{
  "train_examples": 36250,
  "image_size": 64,
  "encoder_norm": "layernorm",
  "encoder_conv_stem": false,
  "beta1": 0.95,
  "weight_decay": 0.3
}
Rows from block 5 of the fusion encoder of a small image-text matching model, named by matrix and row number. Rows with one number within an expert belong to one neuron, the router's apart. Each number is 500 + 25 x the weight over its row's rms, rounded and kept within 0 to 999. All counts start at 0. Numbers have three digits each. After the name is the row's rms in percent of the matrix's.
Before each expert's rows are labels from the 100 texts, of 14848, where the router gives the expert most weight on average: "fires on" is the input token at the peak. Only what is clearly more common there than usual is listed. The data: drawn branching plants.
# router: router (fusion_encoder.blocks.5.mlp.router.weight, 16x128, trained with AdamW), inputs 0-127
# up: expert up (fusion_encoder.blocks.5.mlp.up, 16x64x128), inputs 0-127
# down: expert down (fusion_encoder.blocks.5.mlp.down, 16x128x64, transposed), outputs 0-127

# expert 3
fires on: "red"; "spreading"; "drooping"
router.3 102:469495432486532452484503484527522513475489477499534505487514495504476493499483556524450495491520543501508524474533477515471499489474489513519514529517459526514519459444505505506495486496512513548506471528490531550498450528534527515505515496477537487469482480505466481535530498487516503495537521471503488520527515515517535555469466460536495478534489543510518500510488477514509489466496
up.0 131:487491491513504519500535488504509507496477493483492472489476464488490517539471535542515444484551515518519466496532481483519493495497492535512494511553503502504541471480510518452533506501468475479516506480486520497486539437524506509482478483444509477537518444498506492534523518476513454495533516479475527537489459516517503490527500454487459493501491522474573497477515485503493489482542
down.0 139:506508461503497481561524514515504554487540530508474511510496484519539522454500479521501468543514497494479489518495513497502521509535511488505507483486491516537459504517518507500503517504540495486471518485574489515514506498489510554490512516496494506529508582521487500453486489541505508514481504487474483518506555495479484513438536502495525456466488451504482513447473509492519534521469
up.1 135:508477467486495495491496518496488525517488512496475483472505526484475515504463523506507455451593536533476449501518447502528499538472507519505488524502466529485479486462520509483502516513511490480509470521475505523547516495515471482471503452452528493503499489513508517487527532489483489513528454492490484501492497508532521504465490529531505449482473528522503502492531427539486503489540
down.1 122:502502493491530509570577488471535492495532521516489513507431501472529524464518464512475457533460488489518511494515506481461506498517483507540518488492493440489501515523504526508507509476515503504454495496565492497504519474488497500516472532487524501514526557492478507485482503511506492474484530518470521542513507533480504480472537479492530487487515513464481523460500512474527465468462
up.2 060:518471499544500515514534541505501507482500502489499532497514502517474474497475433497511500471487485505491498501559556474527498524460439488471454528464510546511473515506476491458514460518490472508463489576503470506525474476487511505485502489506479503503501498473534504489514505511471490542494502531528521465479488540512457486507518510533476497502483536548507471513477442492496484512495
down.2 062:509519541499506501476454500518501500464492454483512544485476521521539511481480539500453487516486487511515446534461456514533516451521537491515533502506494502463504518523537487495557519481488514510538465446463487500497503517532498460512541517518558501487514492540496514482506499501491479482451491531509490504518483503471503494493549452506522504482494459449481482479523482510502476499498
up.3 182:502482484509513479505527504504514505503513482486499501548477498439504539460499513476482499454522543498500529493530472464503450503470530528522465471515460490563537492507501494489546536501474477511535490480531527500501518453524526552512500487472519498495512484495467504529546524487499474485532504500493501543489508500498460536486499487492482502504515521485519507445497500493473511464585
down.3 155:484534515471503471538559500477500535507503549515466544497499487502509506526504516540506450506513467510506472523480514502505539533520469506491503465474503515501492481489500489519489519488487526469430540499530479532526484485506470502489493519485437501507520537545491515447486515543485498507498541495495478498489504483468487505476476513476489440486497426493492490487506494500525507528439
up.4 097:536506504490463520469524502468506485509445515515480485456503487479464498487482492438498512508490493547548460527543484465520507496495495525467477532498510542487519534509453536508460545494485493508491495502523525495553496507516513505516534487516514478477485478545448451541490492494506486541543535474515474491503531515509482472507478501478493501488515478528480485445503490491486540474522
down.4 070:502497497520538492521554505546450504512539499523513488497510520518520485496493471517510514481508479467518510518460484505453527493523493481506525494468430473505498507503475481486517487445513489523496430519529471508482459503489479505465500527486497544534506476500531526484497501521499511499480478500520433550537511485500533544492519503504541487474500484487553498483516546534527527487476

# expert 14
fires on: "autumn"; "wide"
router.14 103:439505483497511483518506501499496529464511518529485508462505491495509491535466484532465506513468549505488479491496507498482524478460497546470488526525483522511506500489478494523486476520502474538540506512478529532506496502473440480527482446513489489488460493497475491535521486488482497526493526478502462539481484510520502554501462482514463438511445485512491449537502471559510491517530
up.0 074:486448502493543541537529510518533500489486509527509485497487490497473502459539489529533474549502498554486487535530448554464496539504506487461511508473511520474535475487526519507540510515500508470493493536515508475515487447502518490509488521542511487544522548513476467468476527495510462469512521533486481499472493472507493497476520520510515512499516471471478501427510498516475523502506
down.0 076:494534500526488485516523459489495531524483511523518472488518511517476497516488514510477518477508526494478474483453559457508530529451504512515471526556523486527474527485495483532505514470542518508511494468523510512486455552494499453512529474529519512476456462537514504522492501530507542507525492523479440502494509523502520533504497555502544532479459504509535488505502460500523536506501
up.1 080:547515544564473470520459508527475500482484505510521548516489507490494498499513483505552475465484471483509518487451537480477499507497462528507512506534533509521453513508460455535472466524493497479489432471494496507519506461525486505510533488512518487499497494462509507497516434485465479476536497500501506495498483505455511481506481516506475476515506516461483498527484509510447455497460
down.1 083:484483502495532526509495453481515494511522501517465493505489491494500477494513491485512491527508487555537473491529501481509540514493557495511506462490446509501494468452513564463524521480481499508539494487527486528477499528525480548480509531482506473531520524536439504504486517474580502498498575486472495529516489487469493497484567478516504506488487517479507483494521515492502490525480
up.2 118:480524494508510529512496531484469517480480483499523541519542516461486505563492468526494500522488455495511502535422526554519451547493552478465496488507548484491500515466498470524501495475485492500507500479464487530522514472443501511505550551518495519490498469434497533484508484510479495537498512489511493510532529503457493510506490510498480507483526489539507495527504504500475498520478
down.2 099:545482546483516502521520485508536484493522483486477473552502516509496495445548517438513478493539474497483474465551520497485479479522534494507526506500482518495491493528514495437485464507506468443512485488562476468514522496526504541449477481489512462503496484496498509459520505524506516482482521512508463476492499473492520496501580504530517471496467482496481497488490518475520492504491
up.3 078:550514523500537462524471529458489484499526471502532481459528496464480483486523486489461500486506468500481494489481503546516516543535497503528488527471527449510495505487511517501511477511522510488515492554484514533496514520492461474493518516544470518499534529480530562504477501548469518500479477506507514494499505468494429514520458495472495469510485506468537542470486496533512502540476
down.3 079:452518539514463536515499471539515539467509499509458494529479501483464462505492516531461538508501503511517479492541510472534459503481531508518507490509503494518528541480456494507503468459487480484489498486510442454480499487514509511509495475537486499470474488471470470549528484460522476475456513489531552508510485534521564491497508501480479532542504482504480509536511505466508524505500
up.4 155:514506467506516472498498489528492523475524539475474507478468529493501523479439534514499413538539505526486490470528490532521483483525497506516506526563468506432521501456524483471487531501501514492484536480503470544492523496496494478511516500464550463496501509479506528550490521503508511480478520500460513504493489524548514487469468503527488509497507484491522472532537466491527500500517
down.4 141:518500516488487489551552507467529501516451475490512464521470513485479521492536515504512517436547473494509542529499511509486493494503501514514501537489501507559480509490501472507497511491536484467497503531559492506493473457484518521516477466521487526435471445500486475491518471492439495472487461502492500538511499476484508490508528519520470483529473528498465512474495486517506522441505

# expert 6
fires on: "narrow"; "drooping"
router.6 099:505484492540538512471473518466499497473492506502491477489528474517510438506488531520471533495528524531468478497511494485456493460494467518506498518513472483511530500476494492491508493477503485524514510487522540517492486557461518499518518461502535506467529509499455503552496507483467489529522554496454504474472490453526504461544477481450510503496514552535492477543492504516521498464548
up.0 126:507479504490515514456512530488459468491503479474517505529570487488507512479531526494506543500458471477531476477521491489513476427503492455495523497458548499551560483483516530494470480450504478541524513476473533486504477526453519511498495498530484499480521520522513556501460492477505500509495526510515468485490499496471501550499510495507507526480495489526513528527502547494465497511499
down.0 112:526525527467490490513492505528491462495505494455502509493526541510472507498461467526498500424505505471518533524498487468541527528508542435491508452475496507497478508533529515524509484557455490462511470514472533474491517491472501504501472548522514481499496472457498522494486473521528478486472512489506491464544522527489490536512469494523524516540505490469473550470517518485496512484504
up.1 126:502501513518468533485502513490489480480536509497479498489538550485505502532519505483522531478519482507584544493511523496508507451491494446511503489504554488534522507543487548504465454501498472522541493504516481506494503525462530547467505506541497497495480468529511479519503492502528473524478474463480507502522485541489523542505519472478525484537466476512519485474510532454500505513548
down.1 101:512514485500490510523489467520506439503524526497540577520561490513482521514502485546516466453483533523536477498499504516533511533500550523466509474462485496509488474485530496493531490497492471509519491504499487451477508476505506535519501522528514456467508520506460495458454481518500526462491497486532495475534488502492482517533485518516521468450499499492499557482539521490491479522480
up.2 086:473489472504506491433492422512484502492414501493514469442490514500484504501523492480505512555470510504483520556512491515499467495487482556499495482468521502519533506506505486549506510477499523501514471513490521508533507481507496531465493534502525519450531539492489511524474484484479483473502490498524494501487482477450476484520509506451496508519498462501470495527517502541510478493448
down.2 089:491526498497530520527516491508487499524510492546485486530513520519499489481508497486455470472499469526558475509501531538513491499491506477529531489500483516512480515425477508474509474527488494486560529490467494519452456537496487495470541489491533506466483502513470470486494449533485550523506484518504478454511463526535471495477536520502500498534502492477529525525497534494484518501564
up.3 115:517503484569545500509539506529566534508518516553473455464448493486497485498479506493504491572497494506468442493507515517503479514489484533488509509499497483454484473481483498485468488455476504467502534535548490521510503489481506458512474516483511520503505479491448505485506498498510512495495507496511511526460512478504510466499498484482488479509485482498473476481449484466525560547508
down.3 125:466541481476502498504499522513462503514499479485479465490532513439435507524491495476462458462458523483492508493477528479482525498488519465502505517518466498508460527485546541505484481547546499493504521560509548476506496505530492539502537490487484520503482516504523498461511515472468451519459460492513484537488553483479478490480510529488476462483526507506517488488516478483485485515480
up.4 141:499436532483480488488498518463493513494535523495503507528500520530504484480522520493517551539516499495524519481499508456491483504465492509501535530478495452473523474516492494452492492480504477440512513495503505451533538483471504510544472480491549489484508467471482553489466571489540475500524505539478511504497452514542486526475498508489451521482513520482457513488494514503487509474488
down.4 121:497487461488446485517499496496533479480489520535500491502491477531549506516492498478507547449534510478493455477535536495516483497526504537535528518487543528479493454505530450458523480506522475502488466495530510507480517481531449516509480487460445485499495500483536497512496486467496494453531518517493515508493460519494517493487509500485499479506475558496464481507549489507491479445540

# expert 1
fires on: "wide"; "red"
router.1 094:497509496533504480463517510492519500493523501501498490488520475488470541505486521537432491524493502518453500509523432506500427519525484497492497475507483483513484506475576492465507500501530496538517473481488539514490449504511542486526492484510501521492528508506467455538476556470532528496489523492486523542504498487514513507528465509445543517469488518472532520481508489502497497468520
up.0 079:486509494556506554537544535503510475531502516512514526507486542511523469472478498484482517556482469512471543449486486485513453522528489531491489537487506524533484479491474488478518498500483466496561458464506486545503491487509491486499487498512499497506497535508457490496490492511518479533507519532511498517514504533489482505489526496469486467498503568488485494518481466440525484475561
down.0 089:515524467489538515473476487461488537462491504476504506469468479519497488505548498527466509467505515505505483496467495526523494438471492503504502453515514515502514486515530528514493515530494523484509516549482511488507493565496515512532525523533518463504487493435521481553520486487528517511498454471495528468483495531537506540503505503503488575537512445510498494515497461528482494513475
up.1 131:518502497549517456517508506497525527502500481531517466459506483487495508502489519528478512544492485528463530540520470493526497533523504465478491499476494438465459526502524488513520537480526543524527531488485542541510522527497537467499504510534495500517544474497505517503522517513506516485476500491461503525477562516498525493519445457473506511476501485452513546519474490457491518495536
down.1 111:511529532485535507542508509466478527420517539508462505495463506535483537483485508485483504501533544509535476514487519481499538510491492547541530521524495520506505498484491513491505543539500490480487493533490456494492521504501473512477496462459510474531461520528524515468514490547496473526470517506470490487528480506475495480484547451512507477520459532512514461510525485491536454497491
up.2 118:501513505526497535488511505532504502558496467495521517522554518480548488471501521511521546464486506459487487496484509494534477513497511503480488503516488408486497491487474484542538478520479504478500537477535531474492520557466510525521488531527497492532514507475494514537565528488507532488526522486495511489506508453492516488554476490516501495482500492514525493461453505470467501496530
down.2 113:538499518492520510534528542450501478449506499474484490515462452485470505550514467479505501486516471548571509494506513471515502496491488478527525499444504504521520482491501482484521489529531519447481446524476502478499484471473491517484538477530469534510493481494526513506501491481489535515511502500484483481479513559499475468472491482463486489533498501476477494567502496483544481479491
up.3 106:474498563504470441482498505476532455515538487519506484494520491536516484533510515479526525485503510468505501466493511510494510482456479545478511523537485485509524476481492517510538512543471487519500531471485497496526501540515470483504514522513522468483492467520483539517480488500543525495488510483506478449553528494413473502491503501512512534500543489506523524513514502437492520481468
down.3 100:537511491496524560518490521532490508460491491503493488480449534489494486470552505509540469505495476487519505551494519504505523503486508475481513496502495496484472523516493522533470457509534522484527479525497470476514570492488497504485468534529503524497495517521535497474471486487492533492521478499468494468486543572479512516504482541456505443527533509484496483502492479489561478528533
up.4 095:531539496484488461537501499504503514477473504518485526497503488519538501484530467482472515516487500507461505518513468502478525511527498493524523520495502544482499476552606510468470454472497516469506471511501512508500444488480520461515524486503483518493499500509549511492474501538471495541438460510501491530463488519546510481514500507495455517523515499462512487510461491500523476470483
down.4 083:486487503519526497475504486486528504483511510486533501510505501466461528519480492521522479512493502486500493483529530474527501525461515517482472491478514478519470562469492455574511480500502451515500546485494473563544526481490442518492448528479511510504516484508478541463497501475535479504559528499509547520500494495492497499494518500511465494491482506564463537510524503532469486505515